Weights of a small self-supervised image encoder.
Training: muon at rate 0.0024, 13800 steps, batches of 256.
Data: trained on pixel-art sprites of 400 made-up characters on tiled backdrops, 395000 training examples, 8.9 epochs.
Rows from block 5 of a small self-supervised image encoder, named by matrix and row number. Rows with one number within an expert belong to one neuron, the router's apart. Each number is 128 + 24 x the weight over its row's rms, rounded and kept within 0 to 255. All counts start at 0.
Before each expert's rows are labels from the 100 images, of 14848, where the router gives the expert most weight on average: "top examples" is what is common among them. Only what is clearly more common there than usual is listed. The data: pixel-art sprites of 400 made-up characters on tiled backdrops.
# router: router (model.blocks.5.mlp.router.weight, 8x384, trained with AdamW), inputs 288-383
# up: expert up (model.blocks.5.mlp.up, 8x384x384), inputs 288-383
# down: expert down (model.blocks.5.mlp.down, 8x384x384, transposed), outputs 288-383

# expert 4
top examples: red; brown
router.4 [126 116 134 124 130 132 175 138 178 137 121 126 116 134 139 100 163 113 138 176 134  83 145 122 139 141 155 125 130  87 114 114 137 100 147 138 126 147 125 131 116 147 147 114 121 135 155 104 165 162 120  87 177 113  95 133 102 153 109 150 160 173 154 120 142 111 124 117 171 149 146  99 104 128 122 151 118 175 147 141 138 115 131 138 101 126 135 108 131 119 134 150 120  99 155  95]
up.0 [113  80 124 119 130  88 133 140 137 135 166 114 112 127 125 130  99 130 126 151 118 173 135 108 135 104 121 184  86 154 138 125  91 146 102 125  96 125 135 121 123  88 101 105 141 145 161  92  91 134 139 151 107 143 180 119 135 142 153 118 143 145 139 131 103 100 169 157 116 131 128 162 121 140 125 122 124 109  70 152 156 128 168  76 174 107 139 103 119 159 190 132 114 115 122 124]
down.0 [120 142 144 133 140 149 115 117 112 100 115 156 160 146 163 107 139 147  99 147 106 129 131 121 126 107 163 116 121 102 131  96 155  82 118 120 187 126 140 121 126 126 145 160 134 119 148 161 151 136 114 104 168 141 137 135  79 136 131 117 151 119 118 124 125 174 142  64 101 108 144 133 121 149 127 171 126 118 122 106 129 135 131 139 103 163 136 164 154 122 138 180  91 179 167 115]
up.1 [156  95 143 118 118 126 166 134 103 131 109 180 120 106  82 153 150 138 140 176 116 108 127 159 104 131 105  86 137 104 179  93 161 140 128 129 153 123 139 126 117 121 155 116  81 127 127 106 113 131 129 115 100  96 148 144 105 121 111 138 115 144 157  93 133 132 134 120 143 149 161 116 137 124 134 116 115 162 146 107 151 148 113 120 153  98 121 134  98 101 114 118 140 142 176 174]
down.1 [187 119 123 169 113 146  91 138 112  91 127 150 105 118 169  89 101 105 159 149 148 122 157 131 119 121 130  95 131 126 117 116 112 126 126 110  90 114 114 134 122 139 132 156 150  95 170 127 129 182 129 127 169 138 148 150 127 109 161 114 118 134 125 146  83 152  98 165 138 120 131 144 149 162 154  88 157 153 128 166 153 105 114 174  88 157  92 126 136 162 112 173 133 121 117 116]
up.2 [149 156 172 162 139 105  97 131 127 111 155 141 117 143  92 152 178 176 114 140 133 108 131 115 183 122 154 128 127  81 139 142 134 128 146 141 107 136 109 123 122 112  97 175 139 142 114 103 131 141  98 156  72 158 123  86 145  98 137 121 121 129 114 154 120 119 118 167 129 116 128  86 102 131 147 164 135  97 144  78 104 141 102 106 128 127 155 111  89 128  88 141 138 145 151 166]
down.2 [129 113 107 109 127 177 139 105 123 108 111 178 112 156 150 127 129 154 128 135 133 153  59 115 110  87 146 128 118 123 133 132 122 100 129 153 167  95 109 134 133 133 147 144  92 144 124 118 201 149 122 124 139 103 190 179 103 113 101 112 123 127 136 124  83 116 131 109 134 136 138 100  93 171 111 129 124 127 137 155 123 107 131 149 110 153 123 130 147 112 109 159 127 113 106 137]
up.3 [109 121 129 179 125 151 121 173 135 138 128  95  93 116 108 150 155 118 118  64 130 145 124 149 133 114 106 102 123 168 108 104 132 156 105 151 119  37 136 135 122 125 127 126 153 115 113  94 155 125 126 104 123 134  95  79 112 146 164 136 123 131 129 143 152 119 136 136 137 124 123 188 117 149 129 113 120 114 121 116 119 139 108 150 136 150 121 159 143 112 136 160 147 152 128 139]
down.3 [141 168 140  71 133 149 136 117 127 109 113 152 134 135 119 112 158 116 157 118 158 161 164 107 128 143 120 135 117 115  58 116 149 156 143 105 132 120 122 139 155 139  95 139 128 105 158 133 115 163 118 115  89 196 131 103 132 109 126 145 121 105 139 165 160 179 129 139 126  77  90  97 190 136 143 111 121 170  72 123 113 123 121 142 133  96 149 126 115 149  91 124 156 127  81 125]
up.4 [ 82  95 156 147  86 142 103  94 136 108 111 150 137 156 128  90 141 131 135 102 140 131 169 120  95  94 132 128 166 157 128 140 136 129 132 137 123 153 110 159 122 108  72 134 133 148 129 121 122 135 121 107 112 107 137  80 140 137 123 156 151  87 141 123 114 160  69 171 130 137  89 122  55 137 101 130 135 120 126  75 188 101 167 125 101  80 148 148 131  71 119  93 136 116 118 143]
down.4 [154 135 126 119 131 134  87 138 110 118 134 142 127  99 160 133 125 127 127 179 107 131  87 118 138 117 127 164  74 118 132 145 116 155 114 137  84  91 131 138 146 151 134 144  88 129 110 109 118 129 105 157 136  80 113 129 119 142 160 139  80 103 155 118 165 136 121  97 103 148 111 137 135 138 106 115 142 108 142 145 118 117 100 149 114 164 104 114 116 128 143 135 128 157 141 129]
up.5 [121 139 119 142 111 146 168 149 136 124  95 103 131 117 100 140 137 124 136 128  90 145  93 102 125 119 146 116 123 125 127 138 109 151 144 140 122 149 116 146 102 130 114 127 125 115 117 142 115 107 112 177 145 143 132 146 106 104  80 120 124 135 134 199 144 106 101 111 110 126 143 167 137 135 104 176  93 129 135 173 128 107 137 180 155 162 135 104 170 137 107 149 142 149  93 163]
down.5 [114  96 115 153 144  93  90 137  76 143 107 168 136 130 143 140 122 151 146 161 191 146 153 131 104 116 123 161 122 115 163 104 178 155  93 140 128 146 154  91 147 110 166 141 139 150 111  86 145 120 149  64  97  95 111 141 140 147 131 140 128 130 129 140  93 103 129 106 122 179 142 157 115 165  94  97 119 124 124 146 131 173 142 111  86 109 166  94 144 121 158 117 117 138  98 106]
up.6 [133  98  87 113 131 125 115 117 136  97 109 125 157 178 128 160 130  97 116  96 122 156  94 112 134 148 124 124 111 137 106 106 134 156 120 130  74 129 133 154 142  88 134 135 132 151 120 157 135 113  97 134  99 116 140 136  95  94 104 204 143 111 159 120 153 130 107 124 135 135 127 101 148  96 144  85 148 123 144 135 149 116 128 102 157 100 157 147  85 135 111 110 164 122 108 136]
down.6 [114 170 107 126 145 132 115 162  84 142 122 124 121 119 142 102 130 149 132  90  78 153 180 135 134 172 140 145 138 132 123 130 121  88 137 152 160  92  90 115 128 153  97 131 164  95 156 171 100 112 149 107 113 101 123 105 162 124 126 139 106 147 131 165 154 139 178 163 130 117 132 151 112 126 121 127 103 118 111 140  97 130 140 116  79 158  92 155 133 155  98 155 126 129  88 127]
up.7 [158 122 156 148 102  89 114 105 112 121 111 142 110 102 122 126  96 139 123 106 177 151  93 145 118 166 128 187 138 137 187 124 150 102 115 108 168 124 117 181 152 122 144 150 118 103 138 131 141 128 133 116 134 107 144 107  88  83 107 145 128 142 129 134 152 142 123 137  77 101 107 111 140 129 142 115 119 158 143 140 133 132 138 160 161 142 110 189 144 132 143  90 157 138 126 125]
down.7 [ 70 105  80 118  86 134 130 165 162 106 121 122  88 144 124  96 132 105 148 204 101 118 132 142 130 175 137  83  95 109 117 151 122 147 121 156  96 105 146 131 137 138 189 145 163 162 126 165 124 134 144 167 101 130 117 105 160 152 160  68 144 105 157 134 120 116 183 141 186 162 140  96 167 115  98 158 140 142 154 130 126 124 135 130 115 124 133 103 110 140 133 177 128  91  96 149]

# expert 6
top examples: pink
router.6 [146 159  76 144 137 129 161 198 154 147 157 150 131 114 151 127 138 142 144 118 148 137 117 121 122 102 142 127 118 107 157 110 193 132 107 171  98 121 134 128 148 143 129 142  94 128 134  99  82 152 132  79 133 116 114 135 163  98 102 136 144 131 140 123  83 139  88 107 139 117 166  82  99 136 123  89 133 141 145 171 112 125 135 116  94 134 142  96 115 130 130  89 124  91  91 139]
up.0 [129 138 161 117 125 138 120 156 133 130 102 125 155 142 129 114 142 119 113 147 114 100 120 146 108 125 137 118  90 165 159 121 139 113 115 158  64 128 149 121 110 106 186 102  89 146 151 113 100 169 133 135 122  97 101 132 154 106 128 135 107 149 142 155  90  77 131 133 143 136  83 134 141 104 146 108  77 109 117  78 117  90 123 162  82 165 105 116 126 122  97 148 127 128 117 138]
down.0 [126 116 121 109 127 126 132 127 137  86 108 140  67 100 140 109 113 110 127  81  90 118 135 124 132 104 154 121 122 106  89 130 116 155 154 135  89 105 177 100 142 145 164 135 153  81 100 111 142 167 110 170 111 149 111 113 136  95 141 121 131 103  88 134 131 189 136  86 130 170 110 207 129 126 110 122 148 128 143 132 115 157 145 100 159 100 125 116 155 123 147 123  79 156 155 161]
up.1 [138 118 107 101 141 115 129 135 166 140 141 139 151  94 135 149 115 114 168 103 139  98 174  89 118 128 111  73 135 181 163 114  96 112 125 125 122 131 118 125 162 139 112 146 149 146 107 137 141  99 166 113  82 124 147 124  54 150  94 126  99 118 144 147 159 128 141 127 167 107 150 141 137 137 131 150 133 100 128 161 137 180 133 148 147 128  83 123 100 141  78 101 160 135  90 152]
down.1 [ 89 139 172 136 111 196 128 145 130 131 149 134 158 143 140 136 125 115 166 155 139 105 124 157 143 102 158 140 119 104 110 163 147 132  86 121  69 161 147 112  56 157 180 133  98 100 145  82 142 131 109 107  87 115 131 121 152 130 138 130 141 153 149 101 129  83  91 136 117 103 137 139 129 130 147 137 108 126 132 112 121  81  98 144 132 114 134  96 135 109 141 102 116 106 123 119]
up.2 [109  87 189 138 119 129 106 103 160 116 148 151 135 104 110 150 127 128  96 149 104 141 109 148 157 155 124  96 129 114 119 122 122 145 125 121 125 169 131 122 130 121 133  85 165  95  96 138 151 100 133 142 155 166  98 149 101  96 117 141 139  98 121 149 155 117 113 101 124 135 125 103 129 129  84 140  84 104 109  88 138 124 121  73 171 122 102 125 111 113 104 133 110 143 109 161]
down.2 [110 129 140  98 141 139 151 124 145  98  87 163 121 151  99 129 130 156 131 104 137 122 150 148 124 129 124 131 127 150 131  93 117 122 172 119 116 151 107 140 126 150 123 127 111 108  98 120 102 144 165  96 126 112 136 124  94 124 126 149 164 166  89 168 134 155 149  98  95 147 137 150 122 140 109 153 117 100 151 109 184  93 186 115  91 170 192 150 147 111 131 113 122 124  70 144]
up.3 [113 163 102 168 134 110 114 145 153 127 141 144 168 128 143 123 148 150  84 139  67 146 117 121 137 155 127 114 104 128 117  87 156 172 141 160 106 129 140 142 117 154 120 149 125 139 124 131  86  95 152 145 140 162 147 133  72 130 125  97 142 114 123 137 126 174 160 158 140 141 141 133 166 176 143 124 132 131 151 136 137 139 170 118 141 171 133 128 163 168 144 144 121 124 107 134]
down.3 [ 94 111 125 110 162 164 119 100  84 128 132  95 155 140  93 148 134 117 157 137 119 103 130 135 156 151 113 133 112 148  60 139 115 156 144 148 120 161 112 149 142 154 131 127 119 136 108 116 175 139  99 137 135 119  93 122 131 154 132 116 133  89 152 149 147 150  92 168 167 135 111 148 119 138 144 126 119 129 120 135 111 120 141 147 159 140 114 109 118 117 109 147 109 155 107 105]
up.4 [110 116 161  95 125 131 169 112 116 111 103 124 154 130 159 117 173 112 110 154 123  98 160 154 139 122 124 141 119 154 138 138 189 130 128 155 139 181 133 114 120 109 144 141  96 109 116 118 141 115 143 129 113 138 109 152 123 175 125 115  57 146 151  90 119 138  97 126 126 105 129  78  84 139 111 115 181 118 153  98 127 140 148 157 119 126 147 121 125 142  89 134 140 103 131  66]
down.4 [109 101 102 128 130 124 123 109 142 129 154 128 125 154  68 139 115 109 116 125 155 114  91  86 106  90  89  96  98 149 116 148 133  95 143  64 143 112 108 103 139 162 109  77  76  96 158 125 118 139 113 125 139 127 121 145 137 126 128 116 135  93 135 166 127 114 157 121 119 135 164 130 135 120 152 131 156 165 122 165 138 125  91 109 151 138 162 149 151 103  97 139 156 152 130 136]
up.5 [171 172 135 117 162 130  72  91 128 185 106 158  98  92 129 104 141 131 127 123 129 120 139 107 117  95 159 151 151 126 114 122 110 134 109 144 147 121 169 146 140 134 129 137 166 132 135 114 193  68 124 167 164 119 168  89  96 145 113 109 153 129 139 130 151 107 160 151 156 122 136 142 128 130 140 114  74 127 133 127 169 183 106 109 133 151 169 115  98 158 128 161 103 125 150 121]
down.5 [124 100 146 158 143 112 132 150 191  84 156  79 116 129  98 138 149 104 124 131 177 102 132 119 136 113 120 132 152 116 126  71 142 158 134 123 124 144 111 150 115 128 168 124 120 129 119 122  95 134 160 164 127 115 126 146 170 126 147 137 143  56 149  99  96  97 124 130 116  73 175 103 120 142 160 110 210 179 138 127  92 130 109  96 119 128  95 137 117 125 112 116 121 127 123 121]
up.6 [157 175 121  97 145 113 120 123 156 111 108 160  87 103  96 105  99 152 132 111 128 110 133 156 137 130 106 134 180 151  88  84 137 132 123 137 137 126 133 141 124 157 133 150  77 136 147 121 124  85  99 133 142 133 145 147 114 152  75 123 136 150 115 118 181 129 125 118 109 107 116 152 122 182  83 114 128 102 118 116  82 136 120  89  73 105 118 135  94 111 137 159 113 149  91 104]
down.6 [141 109 117 135 103 126 101 152 135  73 114 109 155 123 128 169 130 128  96 119 124 154 128 127 109 170 160 144 139 117 152 172 137 126 144  95 131 134 126 155  72 144 140 115  94 171 133 124 141 167  92  81 138 162 147 141 148 121 106 110 148 134  88 154 108 119  65 126  92 137 122 167 145 140 152  82 144 134  86 153 131 137 154 126 151 123 121 116 119  95 111 142 136 123 128 155]
up.7 [ 72  88  95 126 130 159 124 131 161 138 155 164 150 124 158 130 134  52  72 134 100 108  80 102 117 133 160 166 129 137 155 130 106  97 137 124 130 145  58 123 120 142 144  92 143 122 111 125 153 123  97 126 172  98 127 143 145  98 148 160  84 122  99 171 109 130  99 137 139 120 100 128 107 121 145 114 111 156 129 124 145 103 134 113  97 123 131 127 147 113 137 138 136 103 128 100]
down.7 [156 168 125 131 127 107 135 127 172 143 184 112 114 133 126 125 117 149 120 117 161 125 120  90 161 107  78 121 140 159 128  86 126 139 140 136 141 128 132 171 143  81 104  93 120 158 169 129 163 112 134 115 137 130 134 105 117 162 176 123 157 180 103 177 101 138 169 135 123 145 101 114 123 122 158 121 155 143 156 103 139 123 109 121 144 115 139 101 130 178  98 135 121 132 153 113]

# expert 1
top examples: yellow; orange
router.1 [141 156 187 124 122  98 123 120 102 128  79 137 128 128  84  95 149 151  83 148 136 167 126 157  96 131 120 118 164 120 132 141 152 127 114  95  80  98 168 139 132 117 177  86 106 147 133 160 125 158 104 133 118  83 136 109 142  98  88 154 107 102 103 107 171  94 176 125  84 158 150 140 116  95 117 112 123 148  96 121 131 127 117 120 152 150 108  97 116 124 162 113 146 147 123 151]
up.0 [142 116  88 116 101 172 128 146 175 188 151 182  82 102 112 148 120 140 115 136 121 116 160  85 161 122 127 123 152 128 117  93 110 126  91 107 154  98 140 161  84 125 151 138 107 127 116 120 100 112 110 135 103 159 151  99 134 130  93 148 186  73 113  92 154 112 128 121 173 132 139 125 128 121 113 155 133  69 116 154 129 177 102 125 122 103 119 103 132 150 134 117 154 132 145  99]
down.0 [173 101 131 146 122 111 130 126 157 164 103 103 158 117 108 168 141 140  96 113 141 146 149 149 108 169  78 113 152 141 149 136 112 108 120 109 182  81 119 116 105 139 141 157 142 153 141 155 125 147 102 124 155 167 129 139 129 142 109  87 123 134 117 115 152 132 120 123 125 157 142 107 104 143 159 120 150 162  96 153 119 118 137 104 101 157 116 164 107 116 134 129 156 119 127 184]
up.1 [129 118 159 133 156 144  98 116 103 130 149  95 103  90 131  89 114 145 182 153  87 120 126 131 115 142 110 109  95 106 150 157 133 120 139 114 122 145 124 131  98 156 115 113 141 119 104 107 108 125 108 149  99 102 132 140 122 127 106 136 128 113 133 134 128 128 114 127 113  92 106 132 148 176 121  88  92  72 167 171 143 108 148  99 115 144  68 156 115  88 145 153 118 108 167 124]
down.1 [128 140 129 110 166 137 142 134 109 132 175 119 133 143 144 180 124  41 128 143 142 103 109 136  95 107  94 100 100 102 115 147 156 118 106 113 119 118 128 158 126 107  93 112 140 130  98  92 112 141 136 140 135 102  98 148 131 139 145 146 136 172 110 165 126  94 102 164 160  97  80 120 175  95 119 110 154 168 141 123 109 104 105  98 117 150 147 149 161 112 128 145 121 147 119 121]
up.2 [123 154 135  85 158  85 155 154 101 130 152 134 106 147 108 120 157 147 132 106 131 123  98  93 155 129 107 117 134 107  91 125 107 108 115 114 167 112 136  74 136 109 128 129  96 130  46 144 104 131 153 111 130 163 153 127  63 113 103 119 109 143 111 117 122 164 156 138 114  84 136 115 129 134 160 142 167 174 143 135 114 109 151 122  77 108 109 161 114 129 103 126 144 146 134 109]
down.2 [140 125 110 147  71 132 138 137 120  93 170 151 118 137 116 142  91 109 133 134 104 135 141 145 111 111  96 162 147  84 175  91 144 113 137 143 102 105 157  96 180 113  63 106 141 125 114 121  94 136 131 129 106 127 140 142 122 109 132 123 159 154 139 159  96 135 122 122 154 133 126  85 159 146  95 152 123 122 155 105 145 144 165 106 169 152 134 147 136 129 118 166 162 132  98 136]
up.3 [123 145 155 141 138 128 103 104 126 139 123 142  96 118 111  94 120 156 103 136 112 105 145 128  97  95  89 123 137  95 125 162 163  98 126 131 148 151  77 123 104 116 122 144 147 106 192 125 120  80 146 145 105  83 132 120 118 115 138 107 144 103 156 122 159 150 111 111 123 123 164 111 129 117  99 166 168 139 125 101 118 152 119 135 132 113 159 130 100 167 106 154 141 101 175 128]
down.3 [125 149 123 120 141 114 153 146 136 140 138 150 106 156 156 155 137 151 139 118 128 117 129 138 138  45 141 131 122  77 102 128 174 102 114 115 127 152 119 119 110 142  71  85 115 121 122 108 160 152 128  99 143 167 107 141 137 137  80 140 146 165 125 158 131 121 119 112 126 123 120 121  88 165 128 101 128 100 100 151 138 141 129 125 110 140 101 146 153 122 105 159 134 153 105 194]
up.4 [123 127  89 136 104 121 165 109 119 106 107 115 152 146 166 183 124 131 118  77 112 127 175  98  93 120 162  94 122 151 121 127  66 117 128 155 108 146 114 118 140 150 124 122 138  78 147 127 143 112 159 115 167 154 163 109  87 123 136 121 145 118 144 141 137 134 167 157 116 114 119 129 172 167 127 203  86 108 149 148 151 130 117 109 116  83 102 136 107 135 103 125 132 148 118 124]
down.4 [162 144 199 107 109 175 110  95 151 153 138  92 153 132 119  84 119 188 134 121 112 150 105 118 130 120 129 105 141  74 106 165  98 116 144  90  94 103 188 164 138 139 142 158 157 109  84  94 140 118 131 105 104 159 114 143 129 143 118 140 145 110 128  95 172 155 104 103 155 123 112 102 140 139 123  71 112 118 122 151 154  97 154 135 152 127 153 133  93 146 105 128 117 136 100 139]
up.5 [ 90  75 180 138 117 138  95 126 128 162 147 133 149 167  83 115 111  91 130 139 162 130 128 121 141 121 145 132 132  73 112 135 104 124 102  81 127 124 148  99 129 145 169 114 138 138  63 118 130 125 139 134 113 144  74 177 131 105 116 104 114 146 135 137 140 174 138  80 150 155 143 115 141 142 125 136  89 138 133 107 115 130 101 116 123 127 120 120 133 139 130 117 137  75 104 118]
down.5 [140 163 111 120 136 141 139 101 189  92 143 132  83 173 134  89  95 125 120  94 111 111 119  61 117 111 117 133 125 121 148 104 148 105 186 154  96 134 142  93  74 151 136 164 100 139 152 118 119  88  95 139 143 116 129 111 112 133 152 149 143  73  96  94 139 108  76 138 154 123 140  85 176 138  98 146 157 130 138 132  99 103 106 140 113  72 154  76 124 133 142 139 113 144 159 160]
up.6 [115 183 157 147 114 140 159 131 144  95 171  95 123 126 156 133 131 122 148 163 112 135 109 102 134 145  95 153 130 113 161 112 111 101  95 185 123 124 125 127 109 169 160 141 164 114 104 144 132 132 111 128 155 106  87 111  92 113 137 114 139 112 164 101 118 115 111 105 150  98 116 136 166 159 130 185 156 133  81  99 131 106 152 137 160 138 128 126 134 116 148 170 111 122 122  96]
down.6 [119 129 135 123  71 130 130 140 131 126 120 143 133 131  95 105 172 156 128 121 112 104 154 123 169 132  90 119 123  82 171 143  95 137 124 149 162 116 107 130 119 122 123  98 120  74 124 118 154 159 108 127 114 136  98 144 116 127 118 129 156 112 134 145  52 156 188  93 158 103 123 115 119 158 143  97 110 147 105 153 126 100 111 170  98 155 156 120 145 117 137 176 171 132 125 166]
up.7 [189 151  82 119 133 100 141 125  99 146 151 150 150 129 133 136 125 137 130  99  87  87 104 152 125 122 158 142 160 106 133  89 156  44  97 146 107 140 162 123 114 121 114 125 130 112  91 125 137  82 128 154 145 131 111 143 119  89  97  91 148 163 103 143 165 124 160 153 131 110 161 104 127  76 162 127  86 157 150  75 114 115 133 154  91 107 130 148 143 109 127 133 108 110 131 144]
down.7 [159 117 127 142 130 148 136 146 137  95 166 170 105 117 122 110 110 123 121 114  84 124 126 120 119 126  66 150 147 146 167 163 127 164 162 168 126 152 110 115 143  91  93 105 137  97 111 103 134 106 144  86 104 107 140 136 110 165 131 124 106 126 147  89  73  92 119 120 127 111 163 102 112 126 114 117 178 150 119 150  75 123  98 132 130 138 135  93 101 117  95  80  87 134  96 170]

# expert 2
top examples: purple
router.2 [111 127 132 162 115 170 137 129 146 119 157 102 151 100  99 135 119 121 125 113 149 131 106  90 130 135 162 139 135 126 113 126 173 124 147 156 125 121 103 160 122 150  97 118 118 116 127 127 148 116 139 107 135 106 112 119 115 153 140 114 148  93 170 143 150 128 130 151 138 111 127 163 167 122 142 181 138 153 137 100 161 137 114  87  97 112  99 139 155 101 132 137 148 120 108 127]
up.0 [144 125 114 126 121 118 154 126 144 118  88 125 121 135  96 124 111 180 101 102 127 119 143 119 132  89 121 114 119 120 168 125 135  95 105 120 143 122 143 170 118  95 121 130 119 168 131 168 128 101 122 110 134 131 114 171 110 145 122  94 128 151  99 100 121 129 136 146 134 134 149 123 141 151 161 131 112 119 159 113 164 124 132 104 130 151 120 102 179  97 148 136 103 139 150 121]
down.0 [117  98 106 119  88  95 127 115 137 158 163 142 142 120 141 120 102 120 109 137 124 100 107 189 104 133 119 145 110  78 150 160 129 131 138 109  98 117 172 109 109 115 154 119 106 100 106 136 120 130 124 129  81 116 137 148 103 106 108 140 124 102 156 143  94 135 130 132 160 126 112 150 124 108 126 176 137 135 125 154 148 103 129 174 134  97 143 128 101 114 181 167 138 111 164 110]
up.1 [177 130 151  82 145 132 129 109 142 130 126 161 100  95 152 157 102 127  98 113 177 119 147 126 113 121 124 127 124 140 151 157 120 109 122 119 124 145  87 133 137 103 150 133  97 140 189 102  83 133 148 116 207 160 104  57 150 150 157 126 114 126 114 191  82 126 140 118 126  94 103 112 116 159 101 122 132  66 118 108 151 121 112 121 138 156 109 154  93 137 109 140 116 127 125 109]
down.1 [107 131 126  80 136 135 142 133 119 107 110 158 124 155 122 107 107  90 121 104  84 136 181 121 141 121 163 150 132 148  72 128 144 142 125 125 157 134 130  87 110 155 124 120 142 137 121 128 151 126 128  87 117 152 135 143 165 127  97 111 169 143 130  65 141 145  86 139 164 134 117 167 116 141 152 143 143 117 126 114 143 137 165 123 102 118 124 133 127 130 158  90 147 172 103 133]
up.2 [105  99 122  95 113 113 130 159 136 150 139 114 122 119 116 140 141 110 139 132 146 134 147 129  92 135 148  89 109 117  72 123 113 165 125 131 126 117  92 186 138 178 132 115 150  97 118 150 136  97 162  88 170 170 103 143 140 129 114 118 128 147 136 178  50 140 129 135 144 128  88 124 105 148 118 104  85 122 128 152 104 131 100 140 130  92 141 138 105 166 104 118 122 166 138 166]
down.2 [149 115 120 124 108 193 137 121 120 109 130 141 115 179 172 143 117  99 153 106 136 150 154 107 149  92 146 112 101 138 116 155 142 134  98 134  82 119 148 137 146 128 119 112 107 137 110 131 132 148 113 116 150 129 135  89 113 147 120 110 167 149  94 138 139 135 145 129 115 125 165 127 147 176  77  86 124 129 146 139  93 142 129 166 124 122 134  96  86 175 150 102 127 106 124 157]
up.3 [113 155 161 175 150 148 124 137  99 152 128 110 131 117 169 151 150 129 167 133 126 106 132 115 102 120  84 118 149 112 110  98 162 178 126 110 102 115  76 122 118  94 120 131 140  97 144  91 128 163 140 155 146 142 132 119 153 122 154 134 117 129 133 104  87 156 141 123 152 119 144 105 132 106 163 134 111 102 155 152 130 126 110  75 106 126 122 141  88 174 125 142 157 149 128 132]
down.3 [132 156  93 139 131 137 151 163 151 148 138 150 133 174 106 113 117 133  86 194 132 123 144 122 108 110 147 168 101 124 130 116 118 122 134 176 100 188 117 124 128 161 124 125 139 139 111 169 136 117 136 100  97 102 127 110 152 112 134 102 128 110 116 154 136 109  93 137 170 113  80 157 147 146 110 130 172 125 135 136 183 126 101 122 120 119 132 110  95 130 132 114 109 110 119 173]
up.4 [117 136 169 128  87 152 134 109 136 128 121 146 123 112 108 127 122 113 114  91 139 108 133 146 136 149 189 114  88 120 148 149 104 173 124 151 148 162 139 109 120 110 147 103 140  98 140 119 134 119 148 135 152 118 148 144 132 101 133 126 124 127 111 118 119 114 133 112 134 146 140 152 138 136 109 124 135 133 110 156 118 122 123 172 112  70 137 162 112  82 114 122 122 104 112  99]
down.4 [128 151 134 104 116 123 135 174 151 116 121  93 129 121 160 140 117 133 147 134 102 107 136 140 124 155  82 149 118  99 111  97 178 157 100 122 120  82 140 136 121 101 148 134 154 107 169 108 131 112 129 111 152 152 152 119 124 133 132 107 112 145 135 117 125 121 111 112 100 140 115 150 120 104 120 133 115 128  88  98 126 117 145 110 154 137 147 142 109 133 164 123 114 117 153 107]
up.5 [103 137 140 151 140 159 133 105 137 100 112 133  87 101  96 140 143 156 112  92 122 126  95 124 126 115 139 118 126 125 122 123 127 157 146 165  98 129 114 143  84 146 178 114 112 102 148 111 152  78 137 143 167 111 114 138 170 106 127 131 113 123 102 106 156 132 158 119 140 112 126 137 101  92 112 146 136 111 156  66 120 113 133 130 150 127  98 105 162 147 147 123 149 146  98 139]
down.5 [181 144  93 115 127 133 136 162 122 175 159 101 122 129 170 138 133 120 113 158 108  72  89 131 115 144 144 115 121 132 137 130 138  94 141 103 144 122 106 125  98  83 103 153 125 128  85 140  92 157 143 123 112 123 116 141 100 115 143 160 142 151 155 115 100 168 137 179 143 103 138 128 130 163 139 117 143 135 146 201 150 121 124 114 114 116 123 189  89 103 136 186 127 122 147 105]
up.6 [130 148 142 110 137 195 122 134 110 162 103 114  97 118 166 122 110 111 143 131 121 108 135 126 110 172 123 144 117  87 106 107 132 131 142 116 126 149 151  78 151 118 115 137 141 130 177 115 134 145 151 141 129 165  99 134 155 139 133 138  87 124 114 111 127 105 153 115  97 146 128 107 149  93 143 123 128 146 110 132 166 138 134 179 125 108 134 150 134 174  88 114 153 101 146 141]
down.6 [142 157  64 104 115 121 138 124 149 128 147 184 107 144 115 101 124 140 127 143 138  89 150 159 138  84 106 139 116 146 151 124  94  96 143 139 133 120 112 101 113 157 114 144 118 110 139 125 138 122 131 112 123 139 160  84  98 175 163  91 117 126 133 150 138 130  91 127 151  74 149 116 140 114  94 109 130 106 138 140 157 121 128 106  99 121 106 101  95 128 125 129  78 163 157 134]
up.7 [135 159 129 149 134 100 126 131 102 132 119 172  95 179 113 107 122 153 108 141 120  74 105 147  71  95  73 140 123 138 133 132 154 119 135 161 115 128 135 121 104  83 136 152  93 144 142 118 126 138 205 128 150 102 114  81 103 157 134 123 115 138 114  74 124 129 133  93 164 140 167 118 125 124 145 173 116 165 142 149 141 153  84 137 168 104 155 157 142 121 166 184 165 105 114 127]
down.7 [105 144 116 110 141 123 142 100 127 124 157 148 145 105 111 164 143 123  82 171 116 152 139 101 131  99 170 122 138 144 152 149 132  92 150 116 130 150 129 118 136 103 175 121 131 116 137 128 143 107 102 137 133  99 133 111 112 176 145 127 120 105  98 164  82 158 120 112 172 132 131 124  86 129 106 109  89 162 138 160 137 105 140 146 132 149 154 122  84 143 120 117 136 152 102 133]